config.yaml
spec_augment: false
loss: "softmax"
encoder_depths: [4, 4, 4]
text_encoder_mlp_ratio: 3
text_encoder_head_dim: 32
text_encoder_qk_norm: true
init: "kaiming_normal"
lr_schedule: "poly"
Rows from block 4 of the text encoder of a small contrastive audio-text model, named by matrix and row number. Rows with one number belong to one neuron. Each number is 500 + 25 x the weight over its row's rms, rounded and kept within 0 to 999. All counts start at 0. Numbers have three digits each.
After each neuron's rows are labels from the 100 texts, of 14976, where the neuron reaches its largest size: "fires on" is the input token at the peak. Only what is clearly more common there than usual is listed. The data: single English command words and digits, spoken by a formant synthesiser in many voices. In brackets: how many of the 100, against the usual share in percent.
# gate: MLP gate (text_encoder.blocks.4.mlp.gate.weight, 960x320), inputs 138-183
# fc1: MLP up (text_encoder.blocks.4.mlp.fc1.weight, 960x320), inputs 138-183
# fc2: MLP down (text_encoder.blocks.4.mlp.fc2.weight, 320x960, transposed), outputs 138-183

gate.578:474492485472538491490492467458520486520483468502486477515467506508464491492505558459517455498501506471536501495510458496500458471481485535
fc1.578:488545523524472496483435521518470501475539480508467524468524489509515528522523484459526477497505543485525507522506524508531521502505469466
fc2.578:487491500463474482536526499482464511528482469549492500484448456495528518516520478541499506527511519515535484497549489516491499499550488470
fires on: "pause" (100 vs 0.6)

gate.65:528502488557476480447465523498530481511498483540478517543456526516521492506509480486524470512533508518531517549544515469477517540477475497
fc1.65:505544488527505481473475506493492459537487523497509487465519502497518487474499486495505508511511498506506537517522509520483541537500481475
fc2.65:511512505472496544481531530478496531471454508503509543513453488498500497517525525528451496512518510485486478483482496467492480463542532498
fires on: "<end>" (100 vs 33.3)

gate.516:525512492508504493483466492532471535530477494511499473515492497524505498484485490562569471527546504532505510477502508492523451488490510477
fc1.516:504484463512464530462502505469524496509473531500502533446486475489519498525526486531553500483502507476522507476495499479498508517492493462
fc2.516:524496526494510518524507540500498488532459516453482525527500514513514486531556555520479526506480486517505502517456475526483470511485543466
fires on: "three" (100 vs 0.7)

gate.565:501473520535468514535523506465533524516446482535490536497531442497508545526519513570471478483509553532486488495531505496479508499501497464
fc1.565:502487451460462545532504414538502489524512527506492482535480501496501508485460535487509476490479479503483479461480497519451527497554510464
fc2.565:546488483483467531496500468472519511475479511521508487540505504504489520497513503481466507492488516483492480489483494495465514494535505516
fires on: "follow" (100 vs 0.7)

gate.689:481509455462492470530521503529493517475494443522486496491494524526513518498500537476527491502522456477526496490479543504514481490541551466
fc1.689:503507517489544497488498453510482558500523511497480550500502515538461519502532505500506497493461453535463492483506503542486469532504496487
fc2.689:506472508503502477506508507486521507456457489499514472515515511468529506467465531498501533529509526529492525508531498528543492462460483482
fires on: "<end>" (100 vs 33.3)

gate.383:536538473441512472479499527469434443432507523462520472517561552492524488481529480464510491499498477535507505451461462549521447461536511482
fc1.383:500529488467450487520533511489482467549476473472514472479512540487510477460538497507467495444476491557502536537487496545498478481483482508
fc2.383:484493492494529524494502494536528515504509503503512537537475463477474568554438509474491527501491530496493496505514537451516530479517514503
fires on: "go" (100 vs 0.6)

gate.109:511474535506450473535459543496470487482529505510475527483487478528480486504515506498466534507508547500496474468517507463486554467502496506
fc1.109:479491506490499517487521492503456484470525511478448507501485490511495491512479516491507520491504507517473543516478516456511479489468512482
fc2.109:470473513516481535526456498530530492531471502505503465484489466485498490482495497461461496492507525517514482485541477544512490466484443505
fires on: "five" (100 vs 0.6)

gate.753:512510499499475521481465483471507505488500497504539499470502472481539528532501466499475494472473484513500476496529501521538509496503555509
fc1.753:529536486508468473453419468481501507487476498526556522464474493477524494471471513500494534457500449484534463527499507499528496490534485520
fc2.753:487515560502470522540495525518490517531457442480502491492489488476528494429502490538475526475500513506523459457495490487482472512505512507
fires on: "go" (100 vs 0.6)

gate.312:504509480495490522466493507490445534460505536515493506523485519442508482516521505525485540536464477498500517519458502499508501485498498496
fc1.312:487492494514489500493502512463529489493470511492518536522509490490556485519449486513475498513493505473483457522470522498461485483491477477
fc2.312:475507489462525548496473473510551549502461523475473478477423520493490525504506488535500532478495478515498456495528532501503507494494519521
fires on: "forward" (100 vs 0.6)

gate.118:501506530501513486497487524515502536511527494496514503491474528468493483507488430557500467509462465510485443543512524500504509506490527475
fc1.118:480477462502540481543495490531500468470508506549488483499500480476513538472513510513477490534518530499503551471551502492501458532507494533
fc2.118:469463466530525453484489487517459521492512481470497518487508476517512519500499534489460481529469521491529503478509481495506534501508491546
fires on: "forward" (100 vs 0.6)

gate.57:520499500505499492547504424504521510482479512500474505497494523488502467498538521501455548489542520468466507485491531516499505507545522452
fc1.57:474502496514506525581466482465504489480509526503484485494512532518488495508502503508490495527474482503506480464517465529529491504518513464
fc2.57:511502515505507494474506512495466494508520509521499503505535480512531528513490470511487498444494513490461559492497531484453512486424515481
fires on: "open" (100 vs 0.6)

gate.103:514506502536509520513520554462523523477529538492502541478487493498500466471498492487434532507508449494517493516507511499458526526543494485
fc1.103:508499508440520474498462455525534502513514499483486495474494501548472519548516483494523485464491491540492480500506531508500511529491494511
fc2.103:530527502475508503492518538474469504502519499503515494510477479502535520497500492473487500487487485497538501476457492510500509491545489454
fires on: "forward" (48 vs 0.6)

gate.557:492525506518471493542455503459516479483493485538535488505496481502502502480463493520470516468527495496524501555549472489535496509502461520
fc1.557:536525509522484526462442501506472491487460515480478504478506501468505489525504522517538483510508496489509522515537525525499497491482546501
fc2.557:494509468470545572488511485526508492507463504549479485516529494508480501556479486499496568530488495509496495553528432532464477524500535529
fires on: "search" (100 vs 0.6)

gate.52:549446465487497488518514471503515463539491523517518526453494495488478519543504442486542525479527517515491509469505466467505477482527499475
fc1.52:460497479541496523519501507444504518500526485522473495536524528516433498529509471487442491475503477506438531468504499491559528513490521484
fc2.52:480472549502486469469533491511505546465531486534517480477521481431541523481507550500496508543516499473520458528560495509492477522509515530
fires on: "three" (100 vs 0.7)

gate.98:517474463475455467492538508514517481522451484525507495495506535554466474527490495433481495487512469516524457526464505445506531499485450476
fc1.98:468493538506482526497516512480525442498490497506475520465509503516517532534453531501467506493467496484505511491513507467499485531505542476
fc2.98:551478485496522468488535472426502545502540460483517490522533526492518498517501516499525445544526482459495493515506500523517519513510515532
fires on: "<end>" (100 vs 33.3)

gate.494:520555469478474477455524459527488505488497473498498484521462543508462530520490490543512478552488517516500518458465483494476461514497519508
fc1.494:502480496497522473481522490583475542508497530493496482480507466520504497511481492509473494537513485493494519491501448488512509509528453496
fc2.494:504502490490513490498524523454548490480510499502511497476487538548530527487502482529534528491469516466468497496501515478499532534515583488
fires on: "three" (100 vs 0.7)

gate.212:495484534521488536542512519498521475493518534524452497491495518536494484543441514538490503467560500498503531516494481481473461491479516491
fc1.212:513492509510480500506501506468487471499494487521520500498507505491551531494516530450493495539498487479525524479474504489549464543457472513
fc2.212:476510503547511436466517500494499489542528478459520464519438502502490461487541518519470435510494488483478481474495544480541533476516461482
fires on: "search" (100 vs 0.6)

gate.170:506504532515485497528499480495454547512496487557496531482538508509501531504494483502492532515475499492546528492480428503487495485530525499
fc1.170:487521524493563470539492505497503506482516534542482503468556477500530485464522542515473505522475563543455502477462513507522468511524504479
fc2.170:490490491504505512534497462521502496496463483512510473521457529497535503500497496464521508496542489493512486510498504522510512444498504470
fires on: "follow" (100 vs 0.7)

gate.259:490481513497498538506486454520519528479518482515514551470524509529461482509491508530517507480515456516473528490533487494541509515525505463
fc1.259:500484536516499509556507471543533490514484454498550547500494486481489508538537501471510486469489517495515487468502473464510507486483502504
fc2.259:538518479492536474487498518491508488534451511518468506510485522538486473480533504516456477547527514476513509479496534523514539487465482517
fires on: "five" (100 vs 0.6)

gate.332:517491485491528462484443460475485503506478495520496510494464511463479477458510520505498533527500517475504532508480472514494509483529517529
fc1.332:499496484465527518529477525492529515492505479506503500461531514536460503491513508517508504523474494513472504468480573508490487489475512502
fc2.332:447519529493504503506484501531491503504478490509535502481478528497539525483485480505496444518448470514481494461466542523525528495511522480
fires on: "left" (100 vs 0.7)

gate.488:494515513442507456541450497502505482511519508532506486507504517504487460492497456517492523488490515484515492512504526479544549509479556492
fc1.488:523529514519490421456477525518452491491510519514439463553472494493519472519496508499497526491509499528467489505509474508533452560507492513
fc2.488:502489550495515543586545498487484487517531522523502491519472516503519496464488497504471473485450513487499503486505500464511553488477489508
fires on: "off" (100 vs 0.7)

gate.128:553471474479471497496471517549522528509528480478459459477492505493491476514477505472475495529479494492501549513492488477456483498499478494
fc1.128:492507476539447499478548501463452446489523485486514511502480482450530513477491467451474496480517496510522468496536475485510494468530457492
fc2.128:526468528505513521532459479511541484552474538481495494491511520493529481496502483483523511465523468522489508518512461500506501547541493537
fires on: "send" (100 vs 0.7)

gate.762:511524510477516499539528508496513501519495532487485515520534499450495488493544494474487503505493495457482469460504496514486497532501472513
fc1.762:491504527490502459514460506512505436484535529491465495479493460458513483499503524482512506525545514495490519506529506525478481520500483496
fc2.762:498471499541470505450497502510475553499508516523476492555508450475503559502488463478510494495469516503519543490476511483502548510471513506
fires on: "follow" (100 vs 0.7)

gate.584:516497500522525542555486446495518474506547495460530481506456516501497513502484518541502500553469475481464519473524533529501485494495510515
fc1.584:484493488509460456519537469524504509492525496483501498544516510465485496456526530509495486509487466532465489486527509512493465485507526475
fc2.584:514486491478540529475498459478501542505487524523481501514474501545486471541503469506493509516498535554478551509505517474510492547510529483
fires on: "open" (100 vs 0.6)

gate.9:488498476467506491524534512489506541511514522499474498489466495460533491480507516524514541492500466507508535462527472474526464482454496484
fc1.9:523485554461506448473532506497463486470516469469482504550543493504540536489548519463508502530515466531508523528500446522529483504475507495
fc2.9:533537467487475540516483480549528485481473537507529502514532539532468457511540472460513469484490516538499531462553505459505482491509477487
fires on: "open" (100 vs 0.6)

gate.473:490490482496533510513492478487509496517520509531473477508450511498493467537517539476473474519507510517496519488532445456544516517504497449
fc1.473:553461477502485501519492510469458539511460511475466506530520521524509494486528486505497476492500453473509501485509454505491472501463560435
fc2.473:471548536496487510480529492505507469517462454490474486492488522544531502573521513475504524546489518496488494498495505502508481497514515532
fires on: "open" (100 vs 0.6)

gate.70:479474508464506513505476508461503507550486485553448457450503491502521475533483508503515528472534484511504499519522491494512509498500472457
fc1.70:513477521461534473466494491464455488513474447496503513518512572504525498480512525511500473514467520536485492452494544526502518487468472444
fc2.70:483514531527488488506515492523485487535551524493525493494475478459425480466482526488505484475516490484539476498530515458549548490502530547
fires on: "search" (100 vs 0.6)

gate.116:488535478493509510464475532493493515455463527524453523528537526538466422494501521490511547501527482492533527498463467542503533475532477492
fc1.116:475526478503516522499537557478480557513507454485500499499496495512507509489504517491552511522513496484514514500497503457473468501464516569
fc2.116:504481496525475436531478462500532426495516512452543466524455537517497526480542489470506462487470491525481507508477544505510481479533487486
fires on: "search" (100 vs 0.6)

gate.712:489535484513495514477524496541514501437496425518445472508511504486476505545503475500528495475581466530500506499540521464522497533477498467
fc1.712:515456495499513529455541511495511477541489521522507500509498531503519507489477473538551501499478463527471496552538464491489508539498469468
fc2.712:476489492502481504527540517556470464513487508489465509474518520522519490535466516477490501485514491478498503561511509517515478426474517543
fires on: "close" (100 vs 0.6)

gate.463:538463524485497499537480474474506488482535504529485456496454498508519471503505505476499497542530490490504569429487523496493491500512525498
fc1.463:509477458487505526473496494496493457505515506511528523529442472474510447501483490499464531505496490493482482500482463502513461511565467516
fc2.463:484513478489503522481517506526491492494433562470477520537477498520480464513511497492544510514462483470465536513496488511549500520526510490
fires on: "three" (100 vs 0.7)

gate.587:514553503529522500509490455470496487488557512461445505478469514468498464490479525521499514534495549451505497500488469480477522519499477509
fc1.587:482521471473478514501514461447495455492489521556497517496523469498495503477469504533461511483543528486518498481506492475481485462479532514
fc2.587:511490477518459514497501476511514492505557504507515524491525497511521553500494462513488513461562508495508525500488505467491525512522520544
fires on: "left" (100 vs 0.7)

gate.133:477495490474498523498528508477522547483518518513466475455486499491484524524508468512507503520495480522467483474467480459489516518516490518
fc1.133:518496473451485530440504524491504506476481511521508548507479497501469492460491492472502514507542529521510471497500512506487494522479508467
fc2.133:528476518517500511527501500484499521502504523494524474480524480472496560478508486499471469509512486581505418479490479469483472474532514506
fires on: "follow" (100 vs 0.7)

gate.43:529498480477523504545474434465496462460526522475494480538518474450505471499533513477543542500531508469512501526502481504494501484520477490
fc1.43:499514530513546479495498528483516482499525479494472482438484508492476489519502494519524462487515484524522510478529480497453511508486491542
fc2.43:532524484482456529495497489510511511476538511526522496521494500522518520486441476470492493449487495513499528541500514497514525539505524475
fires on: "left" (100 vs 0.7)

gate.211:502494516477511498521498493539519508502522547534503525545521507540491452505514525464496452512492519499562516546521541489498509498527504488
fc1.211:522478439496514497484505505492485492517511481544544509446500509524492445518511456521524502508515455534531474511489486510475497519547496545
fc2.211:476490550485507523513496487504525485489509506524514480555517497479522542491521523497481481487496551472490502480498518504509515484479530472
fires on: "pause" (100 vs 0.6)

gate.562:522505448505535474489491484504480529493502515491508523473482467509434456475474516478499506515518500512487506510463495530433475492485525515
fc1.562:506479495476533469466499497539503518476541502501539511516517527489514492515431465440547517516501489512471533472478500533490533560536512523
fc2.562:449467497502495490536500503488503502516509493526505491459478488511498493526448457466485435466432492527529503487470552541498536490482490524
fires on: "pause" (100 vs 0.6)

gate.605:475529516467523539550488470483550492478516502507492502530453515478481510555471488549500450498517503482497501503466505482491541521485500509
fc1.605:488511523499494487500488475458517474482483506476510477523542480479452528515540486482507489513473492508514528501516503470515464500447484517
fc2.605:490487484492494483494518519522532512519480477516503540512509519507504465482486523503484482515490538423511512510477503497510491468550542485
fires on: "off" (100 vs 0.7)

gate.93:511511553489514487440487469454503482454549500500557509470485466463544515497521503512461474475496484521478451520511474475474519516506489569
fc1.93:477508462517511528526500513481475506524490472493481496557511570535484475514480549484517494538513460484519555495509496501512461509496491504
fc2.93:505472450493506490478529486468509492478520547541488497500527470531468499513498465485536475506513495519476563490501545495530487484486535452
fires on: "<end>" (100 vs 33.3)

gate.67:493454473484487508475482472481490451491457476511534533499499492485489473532482513467519502488469535491459496483524536487532517447515440501
fc1.67:465514458478478501507491492504524543474517534519501483519519513533476512534541509547497515502493536495473516538457470512458516523522521476
fc2.67:470482524528527503466518499470496488500540481509496449450522540511553498475502477513516524499518513495492482494508489512525481500474467542
fires on: "five" (100 vs 0.6)

gate.315:472519477521485495528518469470525445484478462492545490525481460529549506502537534525468527460517515481487502535518494495534508486461514492
fc1.315:485514523460462480489509435476467532484513484490525461501509493490510481476531518539496461459534487509511446568535509450513535530457510495
fc2.315:486505486515472563509523543509503500493496521486512482476463560447526445516471523497523510537494509472522485510481513523514556515513478532
fires on: "off" (100 vs 0.7)

gate.110:518500434508504489508522482499511504458524501526439517481531523497409483497475495531519497485470535454514495510448485490509540498500454545
fc1.110:491531480512479481495479505537540501490436502485451493495509497509509525528478528497543492520469476525498502510548484519493495498509479480
fc2.110:492468507485481541519502505498494493497502477549492508515518505551496503478495496494513551482495515522496496524493491558487458507510541491
fires on: "pause" (100 vs 0.6)

gate.601:496477527518490474498518459495488481486487594505508490502499514544503497502556494521529522549525492487523481442519522472540542490473492503
fc1.601:524482420491462520508533516510539494420522532505523464551503470494479456503460482486454486515507448507462496507515530527489469496519491475
fc2.601:484498568496534491504496490495489530476486486494485507520490507444501515504501482477489501465502500501430488478523462452492547489473501528
fires on: "open" (100 vs 0.6)

gate.337:526483475469564501513514483520524497448525526517525507493497501535475525460543474491482511538481509458518504447526487497501502476522463497
fc1.337:514480488438491515468502504479511497484502470533477501483508492505549486497526498481554502506511511451484546484493472502472466507540510492
fc2.337:515457481506530512485503518528490508469489510499499492528497472506523473477528513498448557503466571522488502510506449478517522473482541494
fires on: "six" (100 vs 0.7)

gate.346:471469532500494517439452502488491472475544531485480485486504503488490468524463508538478514535487512484467537490512469546536521494522502472
fc1.346:510516525493550497459512482527458434518522503481499489479494493453498487499483536473496474531490473494480544510459526476483545493501484448
fc2.346:489488508484513468511540448480494450501529495504514463486463498505520479479522531519479455514511501525522482486449574485530517525484469460
fires on: "search" (100 vs 0.6)

gate.550:500504480509533475519501524534520507525496519487503462535487500485474485492526556491501474516497513507474523463487501463520490495524482479
fc1.550:500501502559545483506479496530474563504497469446518455516503462468463478457511524542513464542501492478488521467496497491476466530482560529
fc2.550:472559509467533495477442489473520480508508538476486454457529486461526481469500483528486506507500482502520450472538504474494521465495484509
fires on: "thanks" (100 vs 0.7)

gate.323:514559490469497545481499498476492476505478497454502511480506524476464487467496534482512512491492494445518490485538504544458462480505478504
fc1.323:545492503533526459512512489481485497466585489453484528517462491474508507470515527498535502491447515485541521506481549501477460507449480534
fc2.323:507533495522510571498481491502487504487491506540433488474500513499433516577481479508446512518426492510494535522502536515508505504487482480
fires on: "pause" (100 vs 0.6)

gate.309:545488516546469491518522533467499511504458468589480538498509510480494511506471515482492470469534534488457490481534486558484535469494497489
fc1.309:509531525518539510510546492503480483464494511530508498528515507462514471531460497515496532516508518537528545478465493529472512517502489508
fc2.309:523492492484503496483510528492491452535492492485501522488482508494475516545526492477502513513524510496488494515532495482477440521506522471
fires on: "<end>" (100 vs 33.3)

gate.553:504498527532521481477570471565500513506551480506495522464536496489498488517547464482523522520483468517497504478537517539519463510497466540
fc1.553:512470521515507494476507504484456485495505504493555528524493541464487505516504507486525523469482459523513519502537490535477478474503497502
fc2.553:533476494510478466503541485476493495480513480498483471470536452475499517519484470512528513517560505504507524503528508482489470498506439506
fires on: "close" (100 vs 0.6)

gate.715:491518460509491501484485490503531464532518461503510538510521502497546506483533546477515491539524547453498480512490489498530510520530518549
fc1.715:513508474500512478452500500472493491499505488541496512488500520494549504502505475535538522454501529523525465476462498530494486515543461522
fc2.715:498508463531478536500468526489536516492491501490502507481525532488500520475452471482524468475518508471525565506513516513511488504513554499
fires on: "left" (100 vs 0.7)

gate.252:498465494486478539497539538499536513467506501479500469497499484506484462502490511489535551489490545430515522544525474515517505452485494505
fc1.252:496483480514460520466495497485504501519508487482504463485490472455465484460459465475490518471512494482495498514499526484548515531526529474
fc2.252:507480505537466580528531480484533543474510547513520517500486474460507490532486504497510539466499494529465482519538489492515518483508554502
fires on: "forward" (100 vs 0.6)

gate.44:501502514469524492536473501507481464509468520511570494495455497458551507493525462497551495509462504511511479487489508531506451455540521446
fc1.44:500477482452539462494513500459497511497477550495503497484521473498468508541460467476524519508513548513462471490542490493473509515475523515
fc2.44:515486487543493473504498499547520482513527487499480482524490533522481506480506505488502500501503500536487535537448469514475517529504472497
fires on: "three" (100 vs 0.7)

gate.157:507500486528501502511480495539493489547472540553476499464473519531499488457493475514484514500476486535504511567444499464530494551500474433
fc1.157:513508481504535439509497495470498540497506531518486527464509498470510501488520445504451504447503495538468494517464504497489480531518460475
fc2.157:509497492504480553486509511500501482514514471511490484546512491516515466477519514478506522535498492512526514498496531496466521501483562491
fires on: "send" (100 vs 0.7)

gate.316:465516502465511494485496490495541477478471522492530465461499539522515485514490563462505519508509542509445494488498480485458527486496470547
fc1.316:500520516481509510487501522537498515518519494518446495493457521501532465504486509488504503526502560531504510497471529522481533529456536454
fc2.316:496520525488494504512493487448497533501492479478503538512517514496473482521511469531550503512509515523444533474539511551540504503500478466
fires on: "search" (100 vs 0.6)

gate.306:531522471512509470502519549502516508524496473510488466469504538479533516490469544512551469473509510476517480500486520467519497524484506518
fc1.306:457459476542495511512497495532498520509501465490518544479499483503493503478523498495497511526475490513492513531496510455481506514514546537
fc2.306:523561480495517500511490490464486475489471528470547535512534518458500525544477519477521452495501503476504522450501522532470535500551478515
fires on: "thanks" (100 vs 0.7)

gate.435:518486481549527537510489525515515498499468531475519486510497485521459503536502490529477517507545549531509530488531516545519521512467483492
fc1.435:495495527493498501529526515517460451499485525526464481523451544494496494461479478508488520485438454466523521512471506529466504476502494486
fc2.435:498511475550502498483491483505485546471483460512498486500496518529427506532503509535482466538519499477475538471547475495530495514511499496
fires on: "thanks" (100 vs 0.7)

gate.677:492547490524488517495509493510546474502483508526483455541485493487475471551510495502528494478512467476490525430510513498472493512508508499
fc1.677:503513513525507507507461538529483518493492507550495512485513508494473497476504516438506466484512513533499496485474510505503511497495533439
fc2.677:499507503495532472552505508478481511527507487482487496524505520519496490483510513492495504478514453463464480474497478500497487464551483498
fires on: "<end>" (100 vs 33.3)

gate.260:538505497492497500500521513489544496485522481508502455523507499496510486488487500523499500488495479532488483518510485517555481504505489432
fc1.260:494440516509465486497470495533506523504470519495458522479568500530515539526515507509467533488463471491450467497475445525497492455483518473
fc2.260:499529464522514533517459485530491514481492504522502465547512528536459560521486505482471483515496522485534532527522533523475458504507521505
fires on: "open" (100 vs 0.6)

gate.90:490529529503497495503501512505483498523494525503515521494509479488497507520459514480506508511505519493506483476502490550484459498482477494
fc1.90:518524482533514525519509436494503506521505480439509543503545487501539467562524483470507507498446527524503490495503456507461480529487526502
fc2.90:496496494507524492473513480506495503494520522507452521535492530512505489470503521477529477488502470468454523526492526512503516449490509489
fires on: "search" (100 vs 0.6)

gate.501:557442465525484518461458518454515482485487485492480537525498481455521491500480496519457469464484465472472513519517517511512464508525521490
fc1.501:491465482516508509471482476525549499530470494510506454487529486505491480519499527528517522521494453496498499559534482492527480480505511511
fc2.501:497550545514487511506477504470488469528496486519497541519534466491507506490531549520464509544541544494521481537495475527523491481471535566
fires on: "forward" (100 vs 0.6)

gate.158:495500504468504519460515512531462493507480477485542469459493494484493474497501518475501556508465499496500528537484487494522508525498476490
fc1.158:519500471473491498535519522500527527483458504532448524501475485532549501498506532491459519435520470503514481484500470468451474513556507534
fc2.158:529496494545469480508454542491509487473527499484498454524500472499463504490488479525505490498465509498545515493529487513471496485551505459
fires on: "close" (100 vs 0.6)

gate.629:517490494500513526503492511521479518499426531510523519506490523520471480515506506491497520481465473527491486490451513546462487515519506505
fc1.629:470505509534425522493457497488465533482502514516478487467497474442514476513465472500483461487411482497485516509474465551521536531493472481
fc2.629:477459509507547494490548488548497502509495493512471496476513501505500507503476491472518477478501506474501507489532495473475470475500494498
fires on: "send" (100 vs 0.7)

gate.736:480514530490487511498532524476525500522511519453536465482475478479464519532470462500476530465499465490516510521510481450496555515499503446
fc1.736:486439486506491542508519494498516527467523535510584477468495510497471482505511518524522508449475496485507515512457444473516533526499502500
fc2.736:525456495477490580530506465476536504489518495506521501481476486482499511512483475484519573496518480530475475506539529493501483479509532496
fires on: "forward" (100 vs 0.6)

gate.596:499488492526475480528490472466540496498521502536470541495504499488522506477488505514545449442485536493493480535499459489474490493498460479
fc1.596:497552533508488460458485470483477474505483466481520475489552514493559477527516540509514543515478536512476457459499499534485503526512570489
fc2.596:511513477502481508512530518458513514537529558535482538492453484495471530443500505496568454482512480511518517536521485505501468469492462495
fires on: "off" (100 vs 0.7)

gate.599:570467526498531516510528536531443457499525483501490531482529483549507467536476466475489493485500509528502502471501491527532528505458520477
fc1.599:456490451486508537506473495499527486478496499465495466501513496467474515523496514490478467506508503512518532481489537483517505438468502489
fc2.599:515479531524487491490488500521484495510484477513487514461502533538504481490510501523520570459535513526514462511481443519501494501467478516
fires on: "go" (100 vs 0.6)

gate.731:427525479512505497500499506500515498463544515458514484532454516467503499530506504486517486460498490483522500496513525483488511484487494477
fc1.731:526516500478540539496536453494471500471484439500511527433492491510476496512468496520541528498524496478479509480499460506477499469502458482
fc2.731:463533506495499491472480486527495513482497498475487504541522515469500470489469542477535457500492490459530525511490548518526455496475545499
fires on: "off" (100 vs 0.7)

gate.693:482509500516516485499522494506464507547514444508530477467482488506486520457498508493518500504508486498566486515517545506469521556531501504
fc1.693:468471504487514497526488494450470474460493525495498492518539536491473477542540547525502532477529522500481488514514503534484538510475501511
fc2.693:532493452469529476476489530515526521455535508469494514487482499491542473507526513518488459505452559465518517509470510483464499511498479471
fires on: "six" (100 vs 0.7)

gate.221:495526485476466514474508525509472511477469492495508525483507426495530482479506524513531488495494512471460478519492492508487469503478522495
fc1.221:553520474508492479501548504535496473513470498525476506460502467472518524495522483502483488474553483495496491473505523519510455485514535513
fc2.221:487492540501526529576486493500531482480497514460502532524502460508495500532529474519490517555472493519496514526502466476485530555483495528
fires on: "three" (100 vs 0.7)

gate.561:528456480491511473489517516521489447512506441542515496534524482509534515489526478504493495490497536508494545513487485491516500457532497503
fc1.561:519483518507446526474519497505547546507444456494529527499442479484484466465466521445507513534471490515471479509500475475494537562501517483
fc2.561:455541499520456518564486496525502502498476505544505542467521497502540484517486472532495513499520508535518519512548489478513477482501524530
fires on: "go" (100 vs 0.6)

gate.253:472489500504535458514458520529537508501544511520491491520443482476502576510483528508512471492500491495489474520503478483576555488508492455
fc1.253:493493514482508533455457492441518521517513517517526503492482517501482508492476506481496490444475465461505510520473484459511479493456494502
fc2.253:537538501501443531495564528478497524490519516493492518467504511478508498506498497508466532522500486506514522463505469516498512500515486504
fires on: "open" (100 vs 0.6)

gate.359:447515502514497487510531465509535488491484490504516504507494462520510503489531515536515509534506530501533491492502508532476534525470488469
fc1.359:500520499493498560449518539499523485530496545491452513468461549557464498486476529522494552513498557481489491528472457509482513507541449474
fc2.359:484444503516479496456474504512521525485516497501499468512493494523510503497499497511507501448471527546468556478485497522534468512543467488
fires on: "off" (100 vs 0.7)